A small contrastive audio-text model, trained from scratch: 26041 training examples.
Rows from block 5 of the text encoder of a small contrastive audio-text model, named by matrix and row number. Rows with one number belong to one neuron. Each number is 500 + 50 x the weight over its row's rms, rounded and kept within 0 to 999. All counts start at 0. Numbers have three digits each.
After each neuron's rows are labels from the 100 texts, of 14848, where the neuron reaches its largest size: "tokens" is the input token at the peak. Only what is clearly more common there than usual is listed. The data: synthesised sound scenes: up to three everyday sounds over a background. In brackets: how many of the 100, against the usual share in percent.
# gate: MLP gate (text_encoder.blocks.5.mlp.gate.weight, 512x256), inputs 0-255
# fc1: MLP up (text_encoder.blocks.5.mlp.fc1.weight, 512x256), inputs 0-255
# fc2: MLP down (text_encoder.blocks.5.mlp.fc2.weight, 256x512, transposed), outputs 0-255

gate.397:500501491503500479504499717500362489500501521500505500500398568545504500506500492563500462499500517500503511290501498500500483500499505500369483477493500523500496500494500501501501499499500621499499504483500596499501445500504499498552487500501498451499506496500500627500500505500329495500501499499597494499543412497394498529501507538499500499500500498500501500498460499495467500502499500639500501500479501505499501374667481500502499501497505500500498500499501500496497500500621667500500409500494499500500501497500499337551500500474500499500402488500498538437508500500500499391553501659479636499500501493600704499500500512500500500499500500499498498502500500501500488499500500506500274514510498500491500500500501642603523500590492567533491503555500500500500504500553487
fc1.397:448464501506499500498500564501354527500500500496500499504483603503501500500475498500501478562502681500497500279508497488501500484500516533268441474501538500552500491497500500537500495500499610494500526486503501493500426476511499499512489501553499409495501497487505624500500502538440495499500503500558500500501365499342418506500503518500499502500496498506500500501500500500504502527500419642500509502466511501500500391618495500501499500486500498504497500500500500500500501423501546490473297499499497500500500490500501382500500501494500499500347444508499500471501500512401452501503499510480592499499501493534686553500500639500389500497500500500508495500499513439500495500501501497538324509499497501496499500500507500688595500544501578560471522500500500500501505503600498
fc2.397:499497500500503506515469499500500502463497713515500500563499495502481500502502496500463486499497545421499504511498500502499496496508500500511499489226511499500498499504502501500496479500507518462501500500519488499486488498493462502501500496499501500501500510497514500496501500493543550560499500548738500500501499498500387499500495497500503451523500516489500499498410500515497500497501395683500501500528502497500483427308501500499499500547540518508502499500514487497505501497674603501519501501502500388467500499491501414516469502500430500500475501500492461500494500499506495531500498500500695163500553501500645502500501706507504498500500504500500497516499458511500500491501501497500501493604501500500505500492484500498500507479498482582510541468502496498501502503496497
tokens: "g" (90 vs 2.8)

gate.417:501508482501499505500513500501501419502402498499514502493498497499499498502499500499497502500493500500501507448499502500501504497500513500899504503501500504508287503506514503495498516504513537484585498500486612500500497739492501500504497499503501499516500494528480503503498504498532500506781499458483443483510500501499506497501507500503506505534514500483503504500501499511455495501502501499407496489505501485500497575501496499500498500505501500510499497507501500492500493500497574500497499524509328496504500509501498499500508500512500499498502499471500488502497510523500500244491500519498499500495490542505500499497499498500502503718507501498495276613498500500503490496459500512503509498501492523503503501499500480502502500501502505488505499496500495505509500598500499
fc1.417:509494502481493499348484506493488627460531498505227495499503479502514478500501500500499500499506551494510524500493500498500488504504500499498502496494497494275502499501500493517510489495484496498500499486506258629501498501498500509501433506496503504497502354501525842504495480508488512486483498500500486519494574499507500497500497500500505488191503516493492488501500498499503498476468498487541510502495487502506522494503501500501505500264497500408500500501500510496500494495525499502505501492485505496499504468500499500498504510501508503504499508499498499509508546496503500502501508502520500500499498491500518494502500499499499499315490498521500519487501500498498495506504494505500499501500491497329500509511508511530479502540506500502524505514499502527501487500498500
fc2.417:500505508500493508500500463496492499497625454513474511445506495495498500500433499455525514499502487527499483500498597494502690503511498497507499498490500500512487491453517505500504510505500488500500689502472499562500411435755500490501488276495485488500509377503504499499500468449461497475498500499507520491505501515501500513502499431496490598490480497514505499494848502494521500507489500499515498481505385478493507500500498502455492679505498503455500505472496502500491499501532495500501499523499502529497499499888507498499502501522487494497436499484504523501499500500502496493500514499498491489500500458500495500504509503498497500405501500511503498489514465457503533503503511489479500493500508496507492500491481506498500498501499543501472514505491503482496487500504500
tokens: "l" (100 vs 2.8)

gate.358:513502500521500500498511499522500497500499485502500500496520495499550500524510507500500491500499496500500492496495501481508506422484590507497501495500529731500529500501499447512434499500514500500501497502500499501501498501498501500500502498502489506475537500503599500519693513579500610470495627447508503500502500498497501405517498500500496468476500493508500500507500500499605499500510503502489581456489501485511500351507500499500587501502519498500502497505356467511512508494681495500500472506499749499497500500500520509495482448501497487501434500500480518499510820501510504513500429498500509501475500478500500501503490458570500490423516501500500498513487499479500500502501498497500492496500494501501501745516493771503519505500577481500500579526498487492600500500501496
fc1.358:498520500495499499460504499525504499502498661504499501498468576508501498503503494464501447509500501634424518495504507498460365501498490501520411563859498502512288486500501596500493489492383502504479507500502523499404500503500499497499490502500500198512223498500487500521500500496499496501500500566496500483536497496503502591501506509500500500500501475493499501511519499503501500547499499673504505674508502530499537496483498502501499501501500498488505515498501493509497356535380501399446500512500502501506512510501501509499502507500501500500499442501503502492478501497500488535498500500449499500499500501499495485500500501500497497500503500460435498501501500606500519493502501501500497494499500500459499479500528501499498494503468499494499505487505504432498495525478493
fc2.358:509487493496500501508499500457496486497519457506501623382500501500499496493494501501499509508500499476557496504477498501522495492499494478500510503500502532396388490491504237501489500463500500497496493498500495514500499506500505505525471495502500507479591506487568497492503499510501591333499499494527500499503498500494507510503409502504491488500502494499502500500420498386499493427495498496500501500455545499504552486502515503516503466500507533500508510514499538491484499497602497498500500506490523500502349500499500497487526500500502500512500499501498505515500499506499496495499516499499502500342613501488486504501712500507500510465478500500496501500499502501509482505505500513486485501501477500501503838500496782500501508506679499502493496665500502522676497508500502
tokens: "<end>" (49 vs 1.9); "i" (32 vs 6.3); "b" (12 vs 1.9)

gate.344:500494505327499501515500499500500502489500500500483736499501487500504503358459501465497494485497500570449499501498500500308500492755501496504510501499498500501499498502492502501497500721506505507500497500499478500502500500496503507501387499514498500500500500506499504504500501502512490504502500497752500492505499495468504524501501463501502596506501561501503497495447492614489497504503508499507498499604504492503479508511502497499501301526335498493249499501500498505498498578495475499509502505501500498503477508501498504496502435498501502500565502492493497542495499520498455499499434498500505340500563510501513500467505500495503394502501508500497502470501497500500502501506496628500499496530501509518504502499500499518500450500501499498499488631598499448541497502500501
fc1.344:502601500501254500501500501499499500499500494502500498479499502500430500499489499499498501499510492501501650499500510496500499504528500499496497481498521500505500772503541499500500582504501502490500514503488524500500499493500501492500549500575481487512500512500499496555492500499462501501503494500445503554509505964503464493502500575500501500530498500503503524503503498503456499491504501500491499497500499524500500500531501500499501499500500498501505500502500506500502498460493497500501497467500497499502519500501499499500499494500498501498501301500498499398500501503501587501501495508500500436506405500501500500500499657499482535513504503500438501499489499482501436499498518664536490502504500496491501326501573494458405379548499571500480503500500520503488506459499502
fc2.344:510487505499497497497570481494499443500500499470499150501505499502503502502501493498506503501503500469499502499500501499501500500002493502499500496500501476499505499502499501501504501199501500500500492503500500499492497553497459507473461500500500501499497499490499500497495499475496500500494501501499498510501501502499492496500474438470500534500480503506500490499507500500503501498499499467501479500501494498516500498494502500502505625481499500500587499496689497496475501495515493496502499505483501499501501495487498498504413506501498501509509501505507510500500501466499503487464517499397501696501479504499499502499499500500506483494500490515500500576502500493480513505439501518502500497498512529563499490503500495499503500607502517510494497501503498502495500500509492
tokens: "<end>" (99 vs 1.9)

gate.362:366496518499464500506506494500499500500502500500506500502546503456459293500500405494501539500488558500541501384499514524499534500500500497505499532501575502498476500502501510497500500500515537419500526500521440498501363504558499518497496500503516499625474500504507559501527391509500498504498499507506504505494499466423499753291396364497500514499500501571548534566499653509499500503539526499504499499504521489501501515505499675500486500436500501502509500498492523505504501500500504499500409500499500500554500502496432498654499482337498493496532589484499558500501474500500500458500501503496497499499493408479515509607501500500503519502417547501497499500500727488471477448498502500496518518499485502603498411524578413500438500499500501507389499499461341494486520498521500
fc1.362:622502501502540501497487519500501500500498500500500500500448496696597713505500567500498356500530498495500499530501500500501439598500500502498500500500302495500629500484500498501500500500495449549500500500500500502498557496489501493502504499496412500488502500480481500500482542492499502500500501486499498401507501519623501290670646667502501412500500500461471500402502430500500500498500500479492500500466497600500500493454502357499528500502500499498500500500500498500501500500500494500500555500513476499442501496502565514498501504636500520500500438500496451501501592501501500500499500500503501501500499624547500497488499499500495497498501401499503501500510389499523636543501498500500500500500582499428501501500442615500511500437500499500668502500517689501500498508481500
fc2.362:515505503496500499496500500518497504500500545496500513506500500722503500535500508497504506481503501439493508476501502452499509501502507506503509500499498498499620499372503374500500504540469279500466498500502498496503501499501495499488502508500308500501465484512501499507500690491501494499500500511500498500506501501499500478504509726497499499481499498501500500485500505500298500499500502501452500498500497499500501500501505499499500500697501485502499502500501503500153507469501507500500500503457500502409502501500693499500487500566318499503493456500500512497500501500498502528500501499499498500499500482490501497500411506471499446500564392502501499501564501453500500501503504503506499499500502508501493530502500500501501500496500500500587500500499631498500514499500500
tokens: "n" (97 vs 7.7)

gate.184:531464500500501500500483499485497548475501500512388559500520499443499491500499358525499527560498500462500499508497617500486499379501490500496500532502501500274495490502500501500430496501526501464500499502498311502499618499422501499501442498500498502498499466512499448326500505501466493501584511499534514498500317498676502500727501409501501500500503508494596498500503492501501496500500502500505553479680509499499498505605500694500500500502501499502410499504409498503497501499528497470500499500475504499509501503501500501485501500707499499567677451492500499499422419501500497441500497504499502501501503500501499500499499499497579500470503503632498498498504503499498495499500499499508497518503499500496501511499512501648529516502523482442497556502498497502507492577473512
fc1.184:463500504493499467497500500500496493500500498486610498498499501570500584495498556384500469410481527553496448499500310497500500686502500511500497467495484493652507496500499504504672502502423499554488500499505621500502374536604500505500627501504501500560484506499516658590503495500561501501461483498498496501499617501394496501347541498498498500501502500519450510495498509507499502504524500506497418519278468503514499498371505329475546494489497500498522504485599499500506492498467407504489506382545487496454500500500501500502500507369489507501447618504522498509503553505569492541499503499503500500500500525500499492499500502500424498519495501420502500500496497507499501503500500478500500469499501496500498498505491499355497495500501504587500289492525615499500499500500500
fc2.184:500539499501502496500503509499491499500498500520501498500501506497500596327467505499499500500499500500500499470511500487463498499501510499498502494498501500501500500497499501504500505500499495500506500566497500476611195500500612499501500500508527501492499500500500500503499501500477833499498500500512502492502500499500507500385503500489500498454441500499500500499499501503497500518498499500438500554501500500500498499500501341520495353496456500598500501499499501499501509500498493500502500628488501457497500499452611493498501500463497501359308498501501527500501504502499500556676499500501469500501501498498498501499500500500497500500508501281500501500500500499500495497497508382500499499507490502499444500500480500500500500500499490584500308500500499500503499492307498
tokens: "g" (100 vs 2.8)

gate.210:398500500494500500505500500498462513497627500468496499500500497525523502500500501500534499492528500500501501499477500501500500634500500618505501499498424499537501413500700500501502399499497446500500487252663507500500502435500499502500500502485496508496500504410501543494501508509407393504500499504500499500501504493500170500500457500500500500500503513537486500500500500500496500501694500499500362500494559499501511509578500500500500500496500502500500501500541500397419500499500407547334415501590500500500500508494501500500500501500500500506501697501500500521500500500498495502498497504500509501477499505520501501500500511500500499500497498500614501500500500500500500500500500501498500493500520499631500500497527498500422500500500502468498512501518722498442499501510505
fc1.210:645500496497507500497500502499583502552356500500500500499500499447500499499500502500475501500500500500500498501489498503500498445503490499353500501500569507498498508498435499499494500500500618499500500501494497500500501540494501475501500499511500501530492500501501500499503498500588500503498500500500509651500506500500689500500535500500500508498499500210502497500498330500501468493462500506499501500502496500501489500500525499499496501499500481466499499500391510503505502501310506500585555707497493497505500500501500501501527638595499499499500324500495500528499499514500501500501499499607500500503500499500367499500501500500502500478501500502455500500500500500500479680501500500500500502500456498508500500500500489512779500508500538500500499501500388500665493510500501
fc2.210:501526494542500498499502502516497498499403503500511500500501518463500500542499483501405504491464501510528466491502500487472500432501507503500497405500513500554499517500273500500434514500499501455496502502499503493524497501500501452504499499500500500499498485498501500502500502477462500503499500500478500494501501501499500500478630500469488480500500490463500500582477500503496500500499400502430499511500499501501500498507501366503498410500501501513505500500465498502697499494041500495500498545502498471502498499497500496500501497488500498499474503503500523499559500485500499506500495502849500460572502495506389500499501501500496498498493500499503500500500464500500503500499515498500500474501445512500477500609497494414528500490498501500551499500503503500680502499499495
tokens: "g" (100 vs 2.8)

gate.337:500499496500501501501501354498672501500501552387501500502498556489595594505470437515500504500501502493500503492485500501501501701502623504504500473496500594608679497502587500490500497503509448465489592499500521462500500500502500501500459501500558500501498499501500500469500500501500583553500415474505354661500500499499436505500498547500502514493510510509513499500500592499501495502492500531601500475485499491498502499519432489500500476296500505500500501350500501643500494504503530456497684500454500521501501500500564495500498494502581504501459512500507500428500427486500500695500505511500500501500500341505498492501500500502478500501500499500500500500502498502490487503500502503505500518500535500422500527500519502328595502502500500279499552500469481502500500499499512
fc1.337:500502503463499499500499625505347499500500383570500503491494488500327333493520530499500497500500498507501499500541501499493500296494368496496501500503500461334348500495460502521500500494488509557503437500462420642500499500499500499500499500500337475495502503499500501551490499494500392411501500506494598432500501502499624497500500466500500487500500487500499500500517348500497500495523500500429519500508501515501501500492500538513500543606498497496501499622499500428500508500497477545502380501580504499451500491500425500500500501499341495500579499498496502530501537587501499307500500492501500500500500674499502500500500500500580500501500500499500500499499497499502500500500498500493502494501489506501500497500488500668336493500497472647503491500511509499499497505504495
fc2.337:497503500500507256497503725372499509519500466499502588491499472500500498365477500502500503501501500502545500487499480500498502512491500501500500500498505378500438500501507500496500504502421502486500499501500507486504498496716499498498489500500432502513489500492497467497499500497494500493481440464500645499497501393500500500630508499569500501500238500500511500490499500504500547498512502500371499490487496500495500500516708650496504500523500492499500512510498508489500500571494498642500500499500500413503501508497354500500500499500497559503589500502500512500500501501301503455363500500492500506561501496492329502503501546496631500498554437499502500501500498488505501501496504480507500500479500509498500501503503500469503503499500500506502499522500500500500504496497501
tokens: "g" (100 vs 2.8)

gate.399:475750695550499500500498500516501378501500499496500516488500500495499499500505649501500549500500500500501500502511499495499499500458372454515501499494488504451489500502498496332488508503499484500390521621500499501502491410501500483500623500413493500500507500500491500680547436500517494495500494519493526650508528342453504499500481501501493496313500500506486501499478500499480500500493516500490381499496500496555500503497500500500500746502503500497561419499461500500501499500502505499500500594499553500501499564500499497502468500500500498336499502486496500500507501355513500445500568500500492500430500488501503497540585500505417500530502500497499508502603590477502492496500476500411501481502498500500500503501497508505443500500500497460499533494500501499302485500501497
fc1.399:524462503510503507497504497510500502498481358487499501472501497497503693630506508500497495267501496500636445501501500502507457496479500501496508510500500503499494500504524501690491535508499500500498498505498497502499500486499502503501508499500499502489505493518515501501663506478508499500502451501500512500506501500502502499502500516503450413494501497635587500500582495502481496533537507507485487484448400362584506652512501499495501494514678499501500498505499382606497501501500464501501500505502506487500505500389507522497500501500440485677501611497498500516498505500492490503497497560494634503500498500505504496497500472660489498497500503494529441610418504501546499498573456499471496476585498499532501598648510497501696505500498422500425505494607501447498497498493499
fc2.399:500718501507507498490500500499498414501500500497500500502495511500511495490501501510424498498491500499499495500501477499500499486511500512500579501484501470525514500500498471504499496502499503501500534720495494361501500501497503500502498502499501508497504501506487503501502496467519502586500505510504486515498496506503497625526496499503490493490504499502400480509488499501501505508484500511495500501492506498500513400501500497499507499511504529536499493500497499496500500500510503499553503545500501499495500499500530499504494504474572498430486500487500482490500505487379504501499659477501499501163500500500500611507516502499490497586492444500503526495546816436325501502500500661486578500499497530501503497349496498500306497500500501501497510510426499500490489502502631
tokens: "<end>" (94 vs 1.9)

gate.264:501499503494499507500498499500499503500498494500493502500500498499510500451501500313500440499497501500498500491495499500452385520539502499501500499673500499498490501500331503503500500504487498500502499499496499500270474499500501505500502501500502518503408301476527500500500446502499483499357499500500501507500499499500500501572610499500501501500500504482528500504496498501499499500514498500499531499499308500502501504501424500434443492500464501500498496500496500537500501629500500258152599500482498499511483500501501503504503502499497501499504501499499499500501499503500500499499499404501499499497500500500501484472500500499500497501499410505500500484642595500501628499495500453485498618377497500500500469501501502514508499500366499499498501504500520500501500500498500
fc1.264:585501503503502500506494503501500499500537500500500499500500499501499500514499499501500501130504500500502502501501419565582500486498495499506500502325497500500499497498567499492501500499498500498499500498501501498656636500510498521500500504501355499500675542594503523507499491497501501500774490501589497501503501507472499500495468499500500501500493497722498501500502500499498500561500500499500498484499500497490499547473640531502490501500502501500502498494502500497498500500500500710752499502499500501500547501499497566504482494575500500500485496501499502537500370498442530500501475517469500500500495502500555496505501502501489503504500634500495500503499498501504500501534500500526502504502511500503500500499501500503522500501500500500506499497503443498470502502501501
fc2.264:500498497501501500498499476503500501503490500638500466499505463500506500500500500410501502597502500501500497500499500499500500500500500501500500500720500501521495499499342500500500500427500501500500500520500500495193500500501500501500500502447502499503221491386502498499500500499501500502305500500461500501500500499501500500552500500500500500500499500351499448516501500501504500500500499501499510500501444500500500500500501496500496500503499500500501500497498500501500499501495499174301510500453500502499496471500518500498500500500500503500499500500500500506500600501500500501500500500522499500548560500500499500499503500499510491500500313550500498500625500500501515499500501344500500500479499500500499501500500500501618498502500500499500534500500500499553500502500499
tokens: "<end>" (56 vs 1.9); "," (34 vs 4)

gate.352:505551728505500502507507500492504330392505497502493500500503484501531500516477492500500594474546500469500500505499501510511504503500488498454500590501459508447495490524500488490491510494487477521495509490527533496499517533508499496500502546507490489513498496500519500502510469518485515501483469447501500570496484501496498504499499485502489497501500495500501499487535502474448501541497509483500499500504465492519505509499511504499500790501501506497505499373502597500498497505526415491495508491506490505519492507474501497506386505497496496508496491488500505497494497482524498257496490582499508497501505498500603495502968502518475497542499497500496494500512520496506516500497504494502507503501523492515500498514483584500498498493499511499524504509520502489307494577502500
fc1.352:487539500494485505497480500498498473497553497550502518493363485508494507485451408496498504514065513500489498489496495501492473502533487475510503498494494501500499468503493503519504505501505512500497499503485500501498512497496502507502492501502512482428492512494510508478312484516510512494505463500637477496498452503520500499504502544500506505512501516487502500545496491504487501507500492497504507503504495519316505525518490497500481499461492565496487500473559502502478778505497575503496603502498496496377499432500503500530507500551503503498507483496501503506486476507469495454500504452506502499507503487501507504498499492500503502541504486507499503482508497540495494502247497503500501495503498497453487500440550500498466492509499508501571499539476480775494497509497555
fc2.352:504487496491501501500503511491482501504507501502498496468517495493497555510494503539504557482512503507529482508563486504501499498494501418492518504502506500494454508475504552495527523529537490481532432426502477546511501499516493500511500467553500492510489500475498515497464498507546452497504334467483498508505510485481522499472502508484500522469457488484488502503512526499482519506500548497504528421500499506503500502502501498515503486496489506478511426518501472498495501477495494496476486498552481527461494526497497501496540484505491503479521530501503500489478494507502497500506498555515493497718501516661511496490496462501639536530524532498554503506491194529465493498462512000513511510487571451482505525645453501528500500464510425437510495452475508492506507493508386
tokens: "l" (93 vs 2.8)

gate.306:504485500500501500501500500501501500400500568498350613402500504500504499502474501505502433519500358597675546503522506504500496500499492500340500500500500565482500501507500486501497440499501592501529500498496500500500501502501499500457498499489538500480500423492532505501434500500517501498494500500497499607497498445500500484500496500500500500499341499500478503418500500498327500579481499500659552574456500501503365618506463501501500566500517501500500502500500501500500499500503626499500500498499501504509500583500474596500493484421500500500386511503500500476500503485499501500500499500274498500498500500500295495500500500553500501499500500487508500501386424500500632500500500499499501545499501501500500501503500501500275501493500496499693508500487502637500499500496499
fc1.306:498490500495499499492500500500498500510500499500500376622501500498501499498513501501492670501500708338383500500381488498500506500500501502706500576500500494517500402473501501507501518500500444497499499500499500555500500501499500500500498494500445500500499505500495490500504500500500495565504500500513501488501500500503499694500500499500500500500741500500609499581600506500517499500518500500402441500500500500500661469502501499499500469500499500498500500500573499503499499500500376500499502503500500500406500428500662399500501515570500499503553488495511500507500504504489484508500501499533507500501500521501679500499499509500501499500501500512511501499579644500494341501530500499503500422501500500497500499497499500500619500501500494500356501465636503500500488623501507
fc2.306:494499501546511500497499500500498503503531498499500294629499500499595470493595509496482564499495585121499500498500499495496501506487473500478502500503498500505500505501501505498499500499500500540479512514493500500499477500501327491499500499597497499501500500501499498535493500500498500500500500472505496501499500523500500501494507493514498496499669500529500517499500500502508501500501510509499307499497500520500500247502500500497501500495499432445555497501501478500501498511501500498456499494500500500500490501502617267499500489499500501544498498499500497503498501504500516500495497442494499618502500499499500498504499500499501489525512502500499556516636502498499330500501499452501500349527502506500502497514500501498674538502498495505402501501500500500562503500515506
tokens: "g" (50 vs 2.8); "n" (50 vs 7.7)

gate.22:501501497501499502692503448507501341500498570499625498501500500349526499500500498497501499500405501492500501500506440501498471706500500497536482499501500494532458501498444498505502500499492629486544504497500615277500490631421499502436502511500575500497501653499500322505398500424500500499653493418500504484501492500466499500524545501500499511570506499501573500499497501472489501501499496495340502501506598501502503505498498496548496443570500502618500502500488500500516485500500534521501520508502457501465499499490498498503500500497501500505498500499499396500500457499495500379502500500498499496500500538500446501501501656502500499688492494479500348568499505501502502493407500512392532502501474500506499468500497472493500429500550500426501500386498498505501502500503499
fc1.22:500504497500497499687499501502500232465500502498671499502500500331615499500498497497501501501470500449501503499500404500497499673500500497532500489474500494616439501497471490500502507498501542456582503500499576317500486690373499500355500528500552513498501598499499379502456499486500499499562498393499500485512493500478499499500501498499499512577500499500588499500495501452499501499495492496371501502500624501500500499496498500500499465571572528764499505500473491500499480500500522500502507502500476501466483498482497499500500489493502499506499499504498497500500474501498500472502502500499499496500500514500487501500502618502502499642496465490501421607491499503502500494461500520437520559511445500510498480498492415485495490500517500427500507395499499528501502475500500
fc2.22:518494501499514494774504509500503491500485500499606488500501501401247497501531497501491500500443504411477502500515433500452417497498523500481498500509500490499500509504484500501499499499500500504499475461498499364499501505198546501523498575501502502499503664499498500500500514518502496513502502502498498503498499492500507503493500500509422435501510511496635500500489500492463410499501500504494504514500619516500501500501503500507500355500722501601501481505500500483500511492497511500502497499505499478500500502354422500503498500499500497504501503500500500499500496463500498496510503500499502502500500564510500500499501527499509508631488446460500499512501510502492498500500495499311595498500498503502502501506505467508500500500544480500534499453503501741490499500500466
tokens: "l" (100 vs 2.8)

gate.10:488506502494495509470539490500497501500536497492502527444502548497490442492497500598498514594415497500485497471474499215507500688504504550509487507490500502504500477507500506504501607508508497500474494531499495513493495509471504503504504446815502492494495501506499502525501501496454492491461501499495497513500473500501504622519516502501500501511502509506509487499510499499498491502503496500551592499519502533124495503501498497494518479502501498495501500505637500520500501500469500496497500504509497490494507502509520501490512506500481500500501495498711441429481498514502405500492499411495636501506498500380372504488500501495462493548552508509499497493501505499481499516398500497504500499501511493498504651489499503517506501510502524488499498461500504501501496500489508
fc1.10:498478508499481500495496500491500550271500500479500502510570482501495502499497488477501511490494504501500499501498483500489501501511501493503500499448503223502504500501487501502528500503497483494538333501511503499500500612495499542499504502497496500487507499538500501493500499498527145484534500501498515496499497501498494498501499500387501523500501503500492500495500589502502503502252503483497480502499539350506406500495493525500500498500494496508499708502499501516500500485499496550542507512523460499498500497500486655495500503499506505585529544510499499510447348504465500512513484503494516497500499512500530705500507501500500492501499499518501548499499502498502536496502500505498493367489496507504501491501500488478500498500510485504494347500493500497545499505493501
fc2.10:499510516499510503499497448412534476502483496513489352493500507475498500498500495500496505495504495505584498501514494501495486497495533498500499497501500502502662565552499500664499500504424482502501520495500519496515500486506278483502501513502500500521512511500490470511499500500495486502503499505500500512501506501332480504499501500494498495451503533509501582508488471496499500482498503502483498328492497504524503492495508499498496503488519501501498501499176499499500476500501501497500500501495598502524510527468512503501499493502501500453489803503490501506502499497495512516508503500501488503498296502470512478532503496505477528517349482494505505503503559391529504498500496521480473507513366500500490490506499379500559482494447498582497673608503498537486493442497608
tokens: "<end>" (90 vs 1.9); "," (10 vs 4)

gate.288:507521500499557502488499529671499500493469492503502504499499500495496502500499498500499496514525500719499496500503494500490389499500379499502502500502506499573276499500498500499500502499502501499455500538506504500499500500500501479501577500503626497504495497501499499511667507501762495503500501547524530498503498468511550741506593441466499496493500496493501498660500525506499498499504501621500499500500444498506485502491500500500497500502502498500500499502428498777537479506494499497499499518490499500510502500499504541500500497507495493523499461497498499518454497505544498504498502495498649500524500500501500465499501498498509492500529514499492492499500502743499500501500499498499517498500497499517501522497499502504500493503498489292501430489501501467503496499495499
fc1.288:510497498427500500501500499495462561500501499496500502501527500500501493386506501501500501500501532496445500530500500623438501500768500490500500497499554480510503510501500501500501500634499498498502500500501494500500500496501500503500501498495520954493500503501501500499499495491501520502504500501517496498499501500537500499497500485500501567505500792494499500501406500518509500501498499501381503499495501504499500501504487528499501495498392497537188499501499505499503500503516533497509574501501502500501497506504501499499505500489501493498504539506500496491500507502499506510500493502541499500499499507500492499479499501499500500499499500500498506324507507499525499481499500542501500597497504506481499500501515492489415500464504483500500500516501524503501500493500499
fc2.288:495503500497486500524500513503566507495496336498499501500503436498503496514499500496529482505512489514501513364500707370496514525499717504524474500497500500500503608476507518500495500498501499468567504494505497501505255484482500499498499494499559376521500501520496500505497501500501495499511500500482490498308487485487499502507500504498537488511505496502495499504501500573446460328612490502537496510502500493499502493497382511507500493504488395499491500497500406500537494421401496502499499497498500499500501503638496408458505499476569509516621502500498494542554500527505490501572508499496500466447529505502490502501497504430646504503430508500496501500293467424481504514511471501500527520497484501501490496495503498527498511501646503498503282493494501493592533500498464
tokens: "<end>" (94 vs 1.9)

gate.383:393611432564500501500378429505500500496504500502499524500500621499499574493475500499501548498489374512499500515499569499490489499500609500558496499499501499492496427501499357487517457498501506500596474498586500610462576500500500498499499500476500483536497500500500498498502495481566499501552500436545445593496504499494501500602504479500500518498509522517457531506593465500501500520508504499500437501500358501499500497440500497499480499500444500499500500366499503486500492393500508499500508496500499410407496518498497500559498478503500500487535515483500494506498497476519458484498544500500693499491500605587505500498674499500332501554500449464497498500627500506499499479369500498471485474370502344602499504494504501491503285503503500500292492501482500603498500500392499
fc1.383:552413602417499500501681500501500494520500499491500498503622503500503436511517500502500440500527624416493500437511301499520522500498423496432507578506500484501517513497500602535466500499499494501411534500488500442507437496503500500500508461568502501416521489500502498501500521578434500416468501641499565371419494500508499499404494512500494486470496500496558499499374538462501500512503500390498544499529611488500505496522499509518494505501509501510500483505501494492510517582503488503503502505497506617633501496501499533500501502500490500498444493567495504495506501500417500487505395498484346501495501369413504505502426500500591502467498504517505500501500485458503523498690500496499516502532496630409500491508499572558499659500500492503691507499557500389499414543598483
fc2.383:499429500187500500500500500501492501505499501500499498501500499500501499499503485500505531471490501457502500502500288485510498501447501518503501492496491500524502500500499538498422499494502498500499500498536501418513401500516494499486500501505499500500500501500500499500499476476499500500505498500500500414502499498500500501534500501544420500503488478501500500466500471499492501542500500489495501500500499498487503500499500488497500510561500469536500500548498511502500495467500500500499510773490490922683501547499500503497436500503500542503501500501501501458500503500484494497499503500499500499500436500500478502502319501492501486500500501501518500500506505499502499500639501501527499499501506546435499498481529501512500500499499448500724496498499493404502496496495482
tokens: "l" (82 vs 2.8); "o" (18 vs 5.8)

gate.171:536494499486461475488477535477565500503739496460411502503534558510503423477357481502504567483505501526500571487503560485480501528513505486493500497497520503510502500481519501565499491500507420497518500497538482460510479510502459535486493504462537487502513494482477432476506503476509538500500494539544488509497509458498496769488475322475500493500499502497442520586490551504510514506500253514436478528485499806488494493508426505542509496478491519499483517473477488501500479508500587524493520491456510503497495439494479496501502525365508513527500494519494447486515379495502496511500468500502506483414509688497485509499500537504487490502487475488500505500516502507515494496501503543503481488497484533490446505505542501566498492497514506541505498500442511746568512504452496
fc1.171:501498496519507501497504505511565511510494496491499495504523513493482507494483496518506505478557501513489477495512494494505208378495492509541493524507502493487511434518499509483521500465442438504501517459500525495501499487507493487490487558499471465520511491503543492495502506483505491509502498520498552494503431501479462498483534488490486503518502485534501513465509499498499504503500605510481500502521503501482700501493497502502501500509495493510444502999491498499497503511491495501516504515562500533503492523500494501503498539586494460502509487501497482489505490520473445516510500491493500494508553504499499506494498510496494503489463502503488486502473499500509504486576508494488502507544503500518498488481419494489496479478506501500501489494508477497477616499522548
fc2.171:602536498505454485498520502672428494540522528457505513556492470498500485425444496498544547502511503418464502549507479491515531505504506506649511445500524454542510409452501565497502461493501514499503499485507537455496505512472415462410491502431531494502481507544500507488514575500499380575510535521496470500519495422507500512440507481460499542489499481508498481540524522455516502495456409399492469504530538475497516504679506202606484394502466488546540467480461496525513475573500446501508511505513506526505500498499474555499492489475519495488450458487434507504483478495471480460470499596498549497444494503499440538522499566472512523486527480515515491496501481502472577506609583196519504507435530461540401471468516513435476467498509490471443520478518519500492496501284481
tokens: "n" (28 vs 7.7); "p" (25 vs 2.1); "i" (25 vs 6.3); "g" (19 vs 2.8)